config = dict(
    encoder_arch='caformer',
    train_examples=78125,
    win_length=400,
    encoder_drop_path=0.1,
    encoder_kv_group_size=2,
    text_encoder_causal=True,
    text_encoder_norm='layernorm',
    weight_decay=0.2,
)
Rows from block 4 of the audio encoder of a small contrastive audio-text model, named by matrix and row number. Rows with one number belong to one neuron. Each number is 128 + 24 x the weight over its row's rms, rounded and kept within 0 to 255. All counts start at 0. Numbers have three digits each.
Before each neuron's rows are labels from the 100 clips, of 14848, where the neuron reaches its highest value: "strongest on" is what is common among them; "band" is the frequency band that holds the peak. Only what is clearly more common there than usual is listed. The data: struck, bounced, scraped and rolled objects made by modal synthesis. In brackets: how many of the 100, against the usual share in percent.
# fc1: MLP up (encoder.blocks.4.mlp.fc1.weight, 960x160), inputs 0-79
# fc2: MLP down (encoder.blocks.4.mlp.fc2.weight, 160x960, transposed), outputs 0-79

strongest on: round plate (33 vs 12.8)
band: 0 to 250 Hz (30 vs 12.5)
fc1.205:131116122141147117136145076094160099105109153170148134149103107117078134109136138097134168132151086125097137137161095127130150121052132147100131149132174142096165145139129126153124127110119133150106111150152148122138126118170134125196158135
fc2.205:123120101165112146079146096104163090109151165146144168072119118128137179122174126099151100086107125110104152133146111122164090115125170166132115149132103150115122128145164085116090153134129112137137129113119125116123119136110146130108119134

strongest on: scraping (48 vs 20.1); pink noise (41 vs 8.5); white noise (26 vs 8.7)
band: 4000 to 8000 Hz (83 vs 25)
fc1.556:140122129136097120147179152084174150115143165157155134093087157126109131152134150173156124118101107120136126135130128125144088122081120157120128104118140133147124108131159082133173086138153133073098126135131152145139114110165152114113138128
fc2.556:155161116107157127089149090143099142176151137155139089178102135099153128129134142102161147136108115068154156108128137114136105147111130153099091116116156107130146107128160164142127142123151106098159142132086094170132124155135092161122109103

strongest on: steel-like damping (81 vs 16.2); small (66 vs 33.3); shape: clamped rod (34 vs 12.3)
band: 250 to 500 Hz (42 vs 12.5)
fc1.62:140125123067153145140147127158142153149111151105155158109140128153129131167156102105165171139152111137111114141149127157110122143146114138109095150120102074102150087164116116142133132161135112095100120130119107099107129123165140154133102125
fc2.62:137126122147144135139141136138142095153170116136133105106131141113120108094151167078158116169140089122169170104133144116106127124190087154120125114119136161108112099174137157106153127168153135074118142135114155124118142092144107138117134105

strongest on: clipping (48 vs 7.9); text has "clipped" (48 vs 7.9); material: steel (39 vs 16.2); white noise (29 vs 8.7)
band: 4000 to 8000 Hz (81 vs 25)
fc1.327:159107124090166131149169112152136125151121179124153135064099141126095094133165121117152171145107150155103130122131135147134117136135112113141104147174117092086093103148104137148096132124147121128103108119123150130166151130158189175119086126
fc2.327:165136117090152102132120115139161131125136128101158122183122110114154160152144102104114182145173111140148092150117116134137156110172124135123099148137139159095093137134135165125092147165170156098121125150138147122103121121111109091134154117

strongest on: rubber-like damping (45 vs 17); clamped rod (36 vs 12.3)
band: 4000 to 8000 Hz (84 vs 25)
fc1.554:106106112093116167131114162118141134153129142099127138111119090178156156130169109108128154098086130140175099164118118101125083166121117179113103168184135158096153171165099139105116105104133139145118151110123144170115141114121126142105129085
fc2.554:151138136128124156140090086146151127103124173132147145096146149098163128144152119144127108159154106140102122116124164112165124144163096110082105134153126110142090113153156088099077173118075149112138134153151094108144151120112131100080112098

strongest on: thin (high-pass) (73 vs 12.1); pink noise (34 vs 8.5); white noise (25 vs 8.7)
band: 0 to 250 Hz (65 vs 12.5)
fc1.92:116134138130143078154135132139123127123161160121123107096117137149077115171105139105126116131098112131091171122115123146167121149108141129135097147153145094145091101155146122104132093157119082072132123155154123105138133140139102121175092113
fc2.92:128121151109118143160146120100138123138096104142142088160092131144146116149128139143103093114107155094099119113097115080116163074140118123116110096141162135154174110157097105123098143149115125186174159119104115160101110140102127162089140153

strongest on: medium (61 vs 33.3); ring (32 vs 12.6)
band: 250 to 500 Hz (49 vs 12.5)
fc1.588:138141128109099117124139118131116114144116128123109128146147098123133128110140117132133107127110126136101135180131141138178077138126127166088140125149159126139124139128128087161122190153156108159129141126167079093150158150103149083145120130
fc2.588:119140143148094107145118128148098144143166122151141131128144121144098110133098169111140111119193111146076161138098109131129124120145075127166126160141107077111158150154115120103127147147142094102126139111104136120124105110134076156113135146

strongest on: hard striker (85 vs 50.5); round plate (34 vs 12.8)
band: 1000 to 2000 Hz (35 vs 12.5)
fc1.411:167134153149096147106114121126144121106127140141155176103098116099103112137152151159148145074116125136112139096164128164104122140140127155154116154105101109137153109159109126130138127124145141118116142159133172142104122127143169139186148144
fc2.411:122114147098118086105167148131111143135095136124144124131097130115092102171132084133146121175101125125119128159157143097087088131107123094114140097119134126144111129112119165130141106101115140104167111139143115105121138073120119161132080114

strongest on: steel-like damping (53 vs 16.2)
band: 0 to 250 Hz (45 vs 12.5)
fc1.229:099129105103086113155164113143158170150132132151169123156087098119114117127165152126104159134120094097159114133130115141119140154149110092143153165147112166104109120144123141181164086149157095133080139122165143133102149099130136113117120108
fc2.229:150176156061141132121093121145084149174144124096133166124164132083161129146107121108116149103126167135126164106132140125128111136162123114145113162141144144096143131146153146163094117139136119081158116160112131087114122120111140099137086141

strongest on: clipping (48 vs 7.9); text has "clipped" (48 vs 7.9); rolling (42 vs 20)
band: 4000 to 8000 Hz (54 vs 25)
fc1.662:143147148146074134178130163115110151155111127133132135142135151134107110102155121112091128120092109142170100188159107147164102146121085124140134169105135154138125123175087100122115156138109114129174113074147135150093095170158106139143110108
fc2.662:180110151130097099149156170174131084141156177104160105091115148128153127100087139121140119150147151082144130104114131120140175164138117104115160136109105080116089112164114116150144149083136111113111118147105114112127138115162126126133115157

strongest on: rubber-like damping (45 vs 17); clamped rod (41 vs 12.3)
band: 4000 to 8000 Hz (66 vs 25)
fc1.133:100081152113135124152171112150168158125139169140111131102102130144088104137102170089146130159127151109123105122113151152163112153107131167137107150157115144123128120165140079131123150149113101120113145120135112093173166103158123097121147143
fc2.133:178129134163132116163091147148095136156108114116106087164123111110142157142130153162129120106134145139135101099108116093115144128117093117159114117094094137172117086104097092131122111145146143178140128157126166115086097151111104092145146118

strongest on: thin (high-pass) (38 vs 12.1)
band: 0 to 250 Hz (74 vs 12.5)
fc1.646:096164146148166155125113117147129159154117139151096111118101140152126094144158140113106144127103103090053087136163160147142114132109115145127149144151169179132155125136107149156140138147129140123088112163114113129122185095161166102146141159
fc2.646:108149099137116101152105152146134151132139109141147094144130130164126171126104108150097092130117144113174142105142133105131143116146146160131122154108128119089164099081172099134149148164080153098098130137120118168143110129115136108119173105

strongest on: clipping (58 vs 7.9); text has "clipped" (58 vs 7.9); scraping (49 vs 20.1); thin (high-pass) (29 vs 12.1)
band: 4000 to 8000 Hz (92 vs 25)
fc1.621:115105140144157137133153107104125118131160173096116165075149118169096107132150095090120140149096106121132174149127131114169123187109091127118138174157144127118128119153149141130123126164135086078121127125124140087155159157155133132135091100
fc2.621:125182111155142160155127136154130107104129152137117093169078123079158100141100148147106128113119173109066143146146078087136131110140125117128131114115141117129140143159118145167118134106135133127136139147090087095097144144161091125117138145

strongest on: large (79 vs 33.5); thin (high-pass) (29 vs 12.1)
band: 500 to 1000 Hz (30 vs 12.5)
fc1.498:092139110115089089123150164102167131166120115128105120105105115191123103127141120148140122145138120120087102153120086141100112149094130111118140091107176113139112172127120109155138144143154097125134126131124125145122160162130169136114075153
fc2.498:098146167118087102123103100109102116150091118130142144174116109128142111142147123116117160165124102156136134145135110103076165148121149096093163096138082130129163117117111115162156112130110161148149098137139161169132090145137154156124138149

strongest on: round plate (40 vs 12.8)
band: 500 to 1000 Hz (30 vs 12.5)
fc1.64:124112117112134128105164178097139123067102179125122135094155131112141101126122114124106102058153152143106112120150168153165113155117107143098132153127118143077157139120106118128125140136106123119126162175158144116139102139167107162161153126
fc2.64:124120126145097102140137179151168093115114151130074142132113096101129110127133123099146126093128093124154141137091151144115095163160131147096149117098085106102131112115096087140160125115150094107087126102153123114092121139142094122159153079

strongest on: large (74 vs 33.5)
band: 0 to 250 Hz (42 vs 12.5); 250 to 500 Hz (34 vs 12.5)
fc1.191:111157173099149108114138134096153119128152148113164171119099126146117142132120155164099125135121125101117150172099105110124131167153163097126116108149129102092115149128076143120174105110142084134145135112145113083109121140135139134144083116
fc2.191:119138105133093128109098103117133136159117124148131146126092136127104100152124140147150150160145136138128160131195129093124142133138118134125175127125107159147125144098165152128163107172098159149155082129146127175118140091107163134073143103

strongest on: thin (high-pass) (82 vs 12.1); pink noise (37 vs 8.5)
band: 0 to 250 Hz (82 vs 12.5)
fc1.235:085158121107132118129101168168128108140159113114111121109145144113113075151158118084148172119137120156138161149122129176106137133101128172129136129104152091131132133160093142158169138122147106134101104124112170136096147131186132180107095067
fc2.235:157162115129138143132130118097113092128166082113127143128148123154103126152104102122144119128167104116172110134159148172136130135181101136184112148100102144096098144122114115143124140089108112142083140134151165136135122114110128108146156097

strongest on: quiet level (59 vs 28.7); glass-like damping (44 vs 16.8)
band: 2000 to 4000 Hz (50 vs 25)
fc1.480:139104094126119123124116140146103120134087157136122182157161096150120143083127159113129128168120083137118112151175162111112100162118098152075108184124168117148102154141157105166132139113140144114114127109153104111140131125150119101138113105
fc2.480:096110154134165135151130139153122112128134155150140147096111108089124088139133127109161117113136119102137174074123092094125145137135128108169120129132143137114114109203176137108147079164168156114100140110108131135099108100184117156150120107

strongest on: bar (38 vs 12.3); ring (32 vs 12.6)
band: 2000 to 4000 Hz (63 vs 25)
fc1.677:098143131097173128140117105130126137151121156094148110149123106155090108120115143095142158079123102100135128113151115133120115147114121165109105089154122120114137109138147154133100107200114128095120156105108122093168159128169105122130102132
fc2.677:112108120166090104111122122097146097143153129111115112128141131162113133142100113077130131137121170152151161103125148113107102101123124129147156158142164140180143131110153140146091111165138110096098131095123106096164152176144103150140118169

strongest on: steel-like damping (43 vs 16.2); text has "noise" (42 vs 17.2); clipping (29 vs 7.9); text has "clipped" (29 vs 7.9)
band: 1000 to 2000 Hz (32 vs 12.5)
fc1.398:164123135106141117148139114114139118138123104117185117102071119100143141140112165152158128137080087068115121130128130141057092121129099177085133173121143157133140104144143133181114119096111108138110149101097104147105114152112149097126104155
fc2.398:154130119089155105151114143124116139163102124119124094148128112143122096135165100154149151142182146121136168113104148110120117151112082151101091123112139138160112137124095129133161136129157139128158154109121135152126109104126113075098153152

strongest on: small (64 vs 33.3); closed tube (35 vs 12.6)
band: 4000 to 8000 Hz (69 vs 25)
fc1.668:138101132102144129101169109128184150131089162107131128111113133132141142158164095185129123167134125087098090142166091098150100143160130146080128136167129112117162137107145107141099085146153089092162138136151138112141145125126140094144112150
fc2.668:142165131149110140111137120170138082094144122136086145134141115165120117138146110136110081168126126135151139149160110129159129123130147114143166143111176121140093108111070103149165137126152128109107096160121131132125089146143172108139125110

strongest on: large (64 vs 33.5); clamped rod (44 vs 12.3)
band: 0 to 250 Hz (43 vs 12.5)
fc1.570:111109123141090130120147146094138098106099142077186150153120103103158148123162168171115117052109120103102154161142104165066110126120104198130119135111153143128165134143092070148159162166149144110152122127146096154123123158120118125132101122
fc2.570:136132161145127085155144114150150140140103118162092132109165137130126121132142115113149104103165156173091111083110091127166137112143099125112176117138127140144149147146097143131149115101119144151112172108141128134108146129097128089136126144

strongest on: mains hum (37 vs 8.5)
band: 0 to 250 Hz (71 vs 12.5)
fc1.39:141144166138161118086153134108189111150145166084101106128157091123129103098107122117145129101088150174107110178110139156103121122119138143113125137143166121100140149129090068120148137136100135115109152123128115071158138170135094107143140116
fc2.39:155125089127148143139116113092109133091101098107120130100156160132161123122134175163093114144150150095092130175082151140087135111121131146158133117156146140136125123154070155128091130122088115131124161125164155128164161132140130130155096140

strongest on: steel-like damping (72 vs 16.2)
band: 2000 to 4000 Hz (64 vs 25)
fc1.208:148122111104108107159128154092107142147142143133139124152133122146132139140122157094155123172114127093107115129156160118120137136153106139116140160170108116103096111170167152152132157106085140146117108149145122123100154099137145090157136147
fc2.208:091083138153145102106140116162147129105156155137154109084137138091152091127123166100148143140156167103164118120092125093114125130107155147148139127095157111097179122147111147142117097168131145126121129125097163110118156171156105161165099124

strongest on: rubber-like damping (55 vs 17); repeated hits (48 vs 19.7)
band: 250 to 500 Hz (43 vs 12.5); 0 to 250 Hz (39 vs 12.5)
fc1.207:086147155118135148153153125153111139141109175095132102118129133084136104133130091120116160105098151172098144177136182158119126145140152133135098158146135131125088141161132147159105158149115134131115146142154135108170131166199154152116091136
fc2.207:130125109147156168118095146152154166113154114082123077106155134084164164125116117117127115108162157113147116075101109139092123097143147143125102107137103130117110105100133147159133106127123136094152125121125168083132182118147112114152151187

strongest on: thin (high-pass) (100 vs 12.1); pink noise (32 vs 8.5)
band: 0 to 250 Hz (100 vs 12.5)
fc1.225:101112145112127100141155133152128131145149130094104145118112142142077115139144123125117160168118088113103095129156088154105142151068121128095125151120119092146135140121122151167133140155172094121090084172114125127161114134148149136141096088
fc2.225:146106092103100120183105123143077099108152147134129105130172130119126156122104147125101139168111119123149118165136080171130095116162162143158104169122176103116105134133139119143121098123095144131114136139125137134170143129130154108103156174

strongest on: mains hum (41 vs 8.5); rumble (26 vs 8.5)
band: 0 to 250 Hz (80 vs 12.5)
fc1.206:140141134104103150104133161085169120133146123146142107116108113100109115099154145125131128103076119131111129164188134100136124143166157142127160148116153160088129167129080109170137097136137136148119152067127092155099090109150128090118115133
fc2.206:156103114109104089118129151172129164123113143133114090101114155117096171101116150119111116091118164151100115098095115141130147110113112117122136105166142084151147085131136105160108167107091124152123164147154117059100133109169145166119116111

strongest on: thin (high-pass) (66 vs 12.1); white noise (43 vs 8.7); pink noise (32 vs 8.5)
band: 0 to 250 Hz (39 vs 12.5)
fc1.238:117121100144137117127150160102147152100121110112130169100090128092094130160122167123137104101112100119114126148133100170106091171092111145149103148136142147157132099112151079124099148123123132112112097113110106089103149119161159126136110101
fc2.238:159125118156171124140090129171076122140119144152156108120119180100143102152103140141125105086153132114145176091104110161118134097077141140134102155149125170140154112087117112104121117130144155099159111092119119142146116128148090136168097132

strongest on: clamped rod (44 vs 12.3); white noise (35 vs 8.7)
band: 4000 to 8000 Hz (63 vs 25)
fc1.592:120125168142186113140125137102117173129141132101137172081093115105110152141138098133134146085106115153136124139139145102159101123084142110135112128151124133082138123161095124117152145134098108074164136149119140088135171158204125159129077132
fc2.592:087136112120137157103091107118114100181151120130146101095164129118106178150111142101145134157130147159181138140129160093077136123149127091075129156123077142155133107173144115157123140144159127129147106137141117092146128091111137151108114156

strongest on: round plate (47 vs 12.8); rubber-like damping (42 vs 17)
band: 250 to 500 Hz (32 vs 12.5)
fc1.342:154125146139107145109100149147115107126121123159108141128121092112128116115111112105087157113092136127147127135148161153082150120133132138159119108095140138106139103166075130158139117153128123126132165127163121160117130116159187114142110076
fc2.342:151101119140163134153115131139110101136131139147146130148087147147102118162133131117101111133133112167114152140107163156137132133151129139134153174107128137141156140113107105144149155132102131130113143151129159103118153112111111148169150153

strongest on: thin (high-pass) (68 vs 12.1); scraping (62 vs 20.1); clipping (36 vs 7.9); text has "clipped" (36 vs 7.9)
band: 0 to 250 Hz (75 vs 12.5)
fc1.623:129133142113103119120161116128152121115133147095115110143134124134073118148143134088101153122154102147101099114132137128140138128054117149110146142143147097135129110115097108150177133143142129134089120175129162119159091149144108150124077078
fc2.623:160103120129151119135098095106085111152146122144133148173180140116149135146131154138122105167103130120160144119110125169124113156106153146163142151138157121097109165127119105137124138152132147130100089159106157085151145131152121091112171101

strongest on: bar (38 vs 12.3)
band: 2000 to 4000 Hz (63 vs 25)
fc1.728:133141120112159133133152145170097176131102105109119149122106150168123139172125085149139134127118101111112142127103137106155100110087097137114129162176144103083134154149138153167135157155157146080156125149099123095132165122138167126105139127
fc2.728:148134144120072113105101101133146127090102174137135156152098121121109154121143104104103123150102140100096097115178114149077134153101090091118112158121125124115168142157156140153170152087150161097133102111107165121110160105120095128081120145

strongest on: steel-like damping (75 vs 16.2); clamped rod (36 vs 12.3)
band: 500 to 1000 Hz (58 vs 12.5)
fc1.532:163090109141150108143108156104143139140122176110166153099126128127133129120139141109110153140118128137131166125116118138127096179166100129102103173146124096110098123137158093159150114103082091135120134078171111119125190138117162083176146102
fc2.532:166156125123144108119159130116142136137165129127095168134144164141111135154145140115136157167104114132166126076156118132124132117107115109110127124144078137146139128118146163120136104142156120115164086108114134135123170134121149162079160141

strongest on: clipping (55 vs 7.9); text has "clipped" (55 vs 7.9); scraping (47 vs 20.1); steel-like damping (41 vs 16.2)
band: 4000 to 8000 Hz (69 vs 25)
fc1.317:156122108144186108131157115143134154115149115141144153104124102183106130094130120133120153106096119083115146086146111128162096169115081173094114126149114109130133115167142134099128108161118127093140111110129111133128109125159146132140106095
fc2.317:126153126141153141116128104160081132154150139100107136099106126104116124146123151156150110088130158101068141146121127086132181114160108166140159136144132138158127131150139106100123162117149110125106145121107105132129110170112105139113162183

strongest on: mains hum (35 vs 8.5)
band: 250 to 500 Hz (48 vs 12.5)
fc1.311:131112127160157111134095141109106106138128154153152138135141114144117171150145079113143141102140093147113086096159119093147138131156127135155104173111123144071121163149138150167133144115114144151129121117132166123099108126140170144116126129
fc2.311:157090157161131154121097173114131148148141128105128150118114165156141145083160118127128148124118110115099110078092129146133160121125150104111165146118120152138127085098163110100136140125113168093146149145111107133135146098143155105141142102

strongest on: rubber-like damping (43 vs 17)
band: 500 to 1000 Hz (37 vs 12.5)
fc1.48:154147103105143106121131133117123120159134143073134135085133099165070121124117115122120159113119123114131109142138148099165094172080131141097142117133177131101090146114143149108155138156120129131141103115126098112164124173119137171152094112
fc2.48:111112135095116098153137100105139129116097094095142120160134117138119152118070107088166167115103133134175088116132135086143114077182141136149134134159131098133099156154137133146145130131100130142097122143122101148161140158074127140130159165

strongest on: steel-like damping (64 vs 16.2); clamped rod (47 vs 12.3)
band: 4000 to 8000 Hz (56 vs 25)
fc1.184:125093130164182135149190103134165137123142146139168131130098136110107105158128121128119147106156105125110134099115102110129125138144116171111101136158112147113140103152128072125114116158118096092153128145157061125110117115166159161178120148
fc2.184:103096151154162138178133097123100100123124134128172113112121152135131138140161167134097146104112081162136099110084145084100148110109102135127155097100124159161140145128143093125121139106123109130128165126153120137132077115137116143131085120

strongest on: round plate (42 vs 12.8); plastic-like damping (42 vs 16.5)
band: 500 to 1000 Hz (46 vs 12.5)
fc1.653:159134105123130109120127088121148140146157155099131140093155152100133128108109108133102134159081086110129141136177129188134125190131146121123138112121178139112101122121114089169140109147131124131113138144170124116178148153164156099136090135
fc2.653:138130150127139158142104170114152127091143128125132100094150142113088123108138142088135083094155128128111135158095126096142118121133127121159156156107118128125149141119154120108120112129134118121121124140127163120136144109160116175159139133

strongest on: clamped rod (59 vs 12.3)
band: 1000 to 2000 Hz (57 vs 12.5)
fc1.700:151122112111153124120169123118113163133095140139128140065125081152060140142122081104123152153089141135131110128123180128133112115097145131148151142144125122093110138090110112207114162128148104119134112145149158117135158127146166101117084144
fc2.700:156165149132154104157097109124157133124102142158117135126106139157115154140093109172112099090134125138066111123116093151088163115111117112155136131153170127162149124155099153153182100164094162152109141101161117121106122129138156154081164168

strongest on: scraping (51 vs 20.1); rubber-like damping (37 vs 17)
band: 0 to 250 Hz (73 vs 12.5)
fc1.44:131153165118078121104148130121117125140110140129116130126112128142155128132103146137138156097117120157125134188158126103141082143104148109110128165127178119099082150148090070144157134164097133137120122124102149106164137119128111128141135137
fc2.44:134158155142167097149152164102121154133136089127106138097114134114166112119100159164150104107163128133104120146087111134111146129154097109165103096097092143129091104118116097095089148097091133107149115160140107149152153179096113137150127128

strongest on: round plate (40 vs 12.8)
band: 250 to 500 Hz (30 vs 12.5)
fc1.714:151146129144152087120159163137156120138087120135141144117142091131136082139140135156121151113146156137093077145184148149127155137121140170141146139139149112100153135134076077178118089123129100106141181127125093156130146164123132149156117085
fc2.714:082127126116090143107126158146135141117148138126127093112099161164121085109121132130155155136119163155161158149135162141117143123102146127158159143156132093164129119104152110120139119125138112105102152100145100106116108088101134153119147126

strongest on: hard striker (81 vs 50.5); small (63 vs 33.3); action: rolling (41 vs 20)
band: 4000 to 8000 Hz (53 vs 25)
fc1.265:144117103151172123110124130110146105146077131111118154124148084141119104131153106137116158143105133115078139182160140159108139189141133160143168164132123102149164176099106137148162140101123071122144133112142160181122131147110103117136144107
fc2.265:127153128126171130105119148132120124143142128102142100118119157151112103105117086158131111131160149135141129103134128136138137124114105117099158147179120129178133167169090133073133150165129126096093098149150081116112120164155160132121119149

strongest on: small (64 vs 33.3); steel-like damping (38 vs 16.2)
band: 4000 to 8000 Hz (51 vs 25)
fc1.236:150122117104108122142163113095125154142134130125170148146091145108117123183126108159166122077117110102144159139162090106076120109145118124094101151155108116102142103152154078147144114159135160088153104096147126154114116104174137161151081153
fc2.236:112154151145121149155139080103097129180160143163107157148151118117129138130129158120134096139125129104142124156120120134105121159120123117076130146131089184103140145145093164107109124139191153126126140111134102104118141129167109110109149115

strongest on: mains hum (39 vs 8.5)
band: 0 to 250 Hz (41 vs 12.5)
fc1.567:132110112102153144105177148086170155169145130145133143124152151099136121138123149162117103129145144138096162111121156122091132118115138197118114099138161119128124103113112111137133097163152120098098138131149064123168126114145158149153147125
fc2.567:137131136133165122167127114109119090150113153105124158144099167127110093098100123104161133145166156162110112141102126136100110116097112122161118167089098157161106105092106114180143106090118165123107162116153133112154101126109128129105117126

strongest on: mains hum (73 vs 8.5)
band: 250 to 500 Hz (64 vs 12.5)
fc1.97:107160129114088116137126125086127157131098160142107166149139119150124140137114086127108108085129135155099123139151098115138090127120104117149099099124103124127138113107112091146167115100145161108142135130105153149108110113111165117122099113
fc2.97:153094172142113154176118082147123118187100151135079115109133148116136110125098133167121134103135146103125153100115152141113163165137150157144107109112145164134134108111143168103142178118145111112109180134114169117078144149133112143154133151

strongest on: thin (high-pass) (76 vs 12.1); white noise (49 vs 8.7)
band: 0 to 250 Hz (56 vs 12.5)
fc1.690:117125119111149135102130168096115181111148143119141181058074146131094126193125148154133150096093097129111124156121113151119103128102108136118110160154103101153145121181141111113140111122123124093142140105106124100146162114174123115148122148
fc2.690:112132137150116141102154098159104074132128153133098141129121160138114169157148105127123158124162115098153155091107144141122113098132096093092093155151105160092095130148127091122138128120165126143118091092114117098090142135105131104153112083

strongest on: round plate (41 vs 12.8); clamped rod (35 vs 12.3)
band: 500 to 1000 Hz (36 vs 12.5)
fc1.432:173111099148155130119124138094163137109115151094139165109127151093155112122128116132098148152127118086121129134147158147112113184162094114158145130133138147126121158148149128119135100167082079086162142127153121165143156144146155117148142118
fc2.432:153102112105124119084137172141136127132170118111138119110130163151141125098115125133134118166135109091129139146099137144126129109143160100118113145102100127138154139114136136109126101124139094097124097135149141121136102118105183153109103118

strongest on: clamped rod (43 vs 12.3); wood-like damping (41 vs 17.2)
band: 500 to 1000 Hz (33 vs 12.5)
fc1.388:099135095135157161099154164087135120106092120136139161115088124112121087144165099153114138166116116107151119149177106177164089184112102136159133141175139107110115140141129120162125124112139098114132094178147141153151153143113117158158142139
fc2.388:130142148111133087147111121124123063131087162111136150101112119151121139088142123104142150167119166104090144145169128094104101137107129157099113103167164168145144110122109149138112117111136102200101165107164160112153085089131165136118157129

strongest on: scraping (43 vs 20.1); clamped rod (35 vs 12.3)
band: 250 to 500 Hz (34 vs 12.5)
fc1.672:144126117078139099158132162094162174116121153123172142161121104184115082091124131134115103098132148138079133149137142100138118139156085126155125128118127132102113161130108131129137096123145118143124148100134160106095136140154123166158132165
fc2.672:132126146126134149112170102092109121128166120178128120116091150150128126116104136128105097142115126140162105148154079126094171117154124157177133119115112173150093146127128104143120141150141167095151097132132161106114094124095156117142120112

strongest on: round plate (40 vs 12.8); clamped rod (36 vs 12.3)
band: 500 to 1000 Hz (35 vs 12.5)
fc1.555:131140095109172108127128141112112166087150149140169142092097115114170150120132084146128104126082155122154163137111114138149091139154107161143124121174131117073089147157148096104108117148118126123150133100133083152121155125142149105105130109
fc2.555:128110110112079132076137160119144097091118122119154174107129160126111170120107162158129133186138119148138131156178143145111146147159118116153101115125088111083099118099159132120119147092131139104124090142151119110145120106083134139096128100

strongest on: quiet level (58 vs 28.7)
band: 2000 to 4000 Hz (64 vs 25); 0 to 250 Hz (32 vs 12.5)
fc1.519:136099133091067150136155156074159139157082158138143140140126127136111154101176131157140160122107122150124086185162132147091135158140124148126135145096132149103145114127123127176104142104147147160141136096096147170097132126096134101128105103
fc2.519:135115120127114142106126168135124176183088107148132109119116127142168141159120093130126137094092115100100132110112108114169158143145102128113089130106159124169114076100077152101096103133113131170165176156086107128089111119133132104123114164

strongest on: large (63 vs 33.5)
band: 0 to 250 Hz (49 vs 12.5)
fc1.58:131158115159152098141141106122113126168106113137175154149118111128133070137139129122109150141086120142124127164155113119121090141136113169130132116139147156087131160149092079174172115140140116106119131077154117124127160157125120114133101137
fc2.58:103124133143084121178123126134113126155099091109174127142141163127105098110129134149098108160161154098096140090135103097106115098109126105112094174139114119153098107141114158178097115166145112127176149137113125124148142129152118106126119134

strongest on: medium (69 vs 33.3); rolling (54 vs 20)
band: 0 to 250 Hz (69 vs 12.5)
fc1.217:123098119106128096083141130130179128137097185141127120095095126136115114147150124151100147121111156131112133153164117174091135163143146102143139122128132102148118154133132118156113130106150082165181122152113122136111147122147160140149143160
fc2.217:111158165114115138176166137113117122166115150107110136130140118161113157147158105151114155068130130121117147162095125160151125137141114118092125101143169135135131091143134149126137107138148134136103130156163086138155107115150123096156142144

strongest on: large (66 vs 33.5); round plate (40 vs 12.8); shape: string (34 vs 12.2)
band: 0 to 250 Hz (66 vs 12.5)
fc1.528:124098107147142132101122150131170108155092094151128171142124122127125091099126164134106157127140082117105103099182127142113147140081157147149124118126159114114128098132079107124125103161134108147135145126132097113128144128146174143133098077
fc2.528:123100124111127140075135154106134146147125176095117125101127124154096153133120127137155100138122119117115084136122186123169109137127164155100117143099135117123143113089110114118150119142140114091169157115094133100126152090114162163155118148

strongest on: scraping (57 vs 20.1); mains hum (38 vs 8.5); shape: clamped rod (31 vs 12.3)
band: 0 to 250 Hz (68 vs 12.5)
fc1.250:135147156138131103120135123093173114096144124108104111110155131096132134118148153114152119110098104141083110172108181161086089099145157170130126121126152137080114114112115099130158114113096153146081129151132153103134144141117144097149113117
fc2.250:168130139119118092166127118141138118145159146138110130176179140109160155122135151122099099155139184095115130122122156113164150104135121174164138121161087133107159142132102140149143137121077169105125158152103123126151125122102096138097127142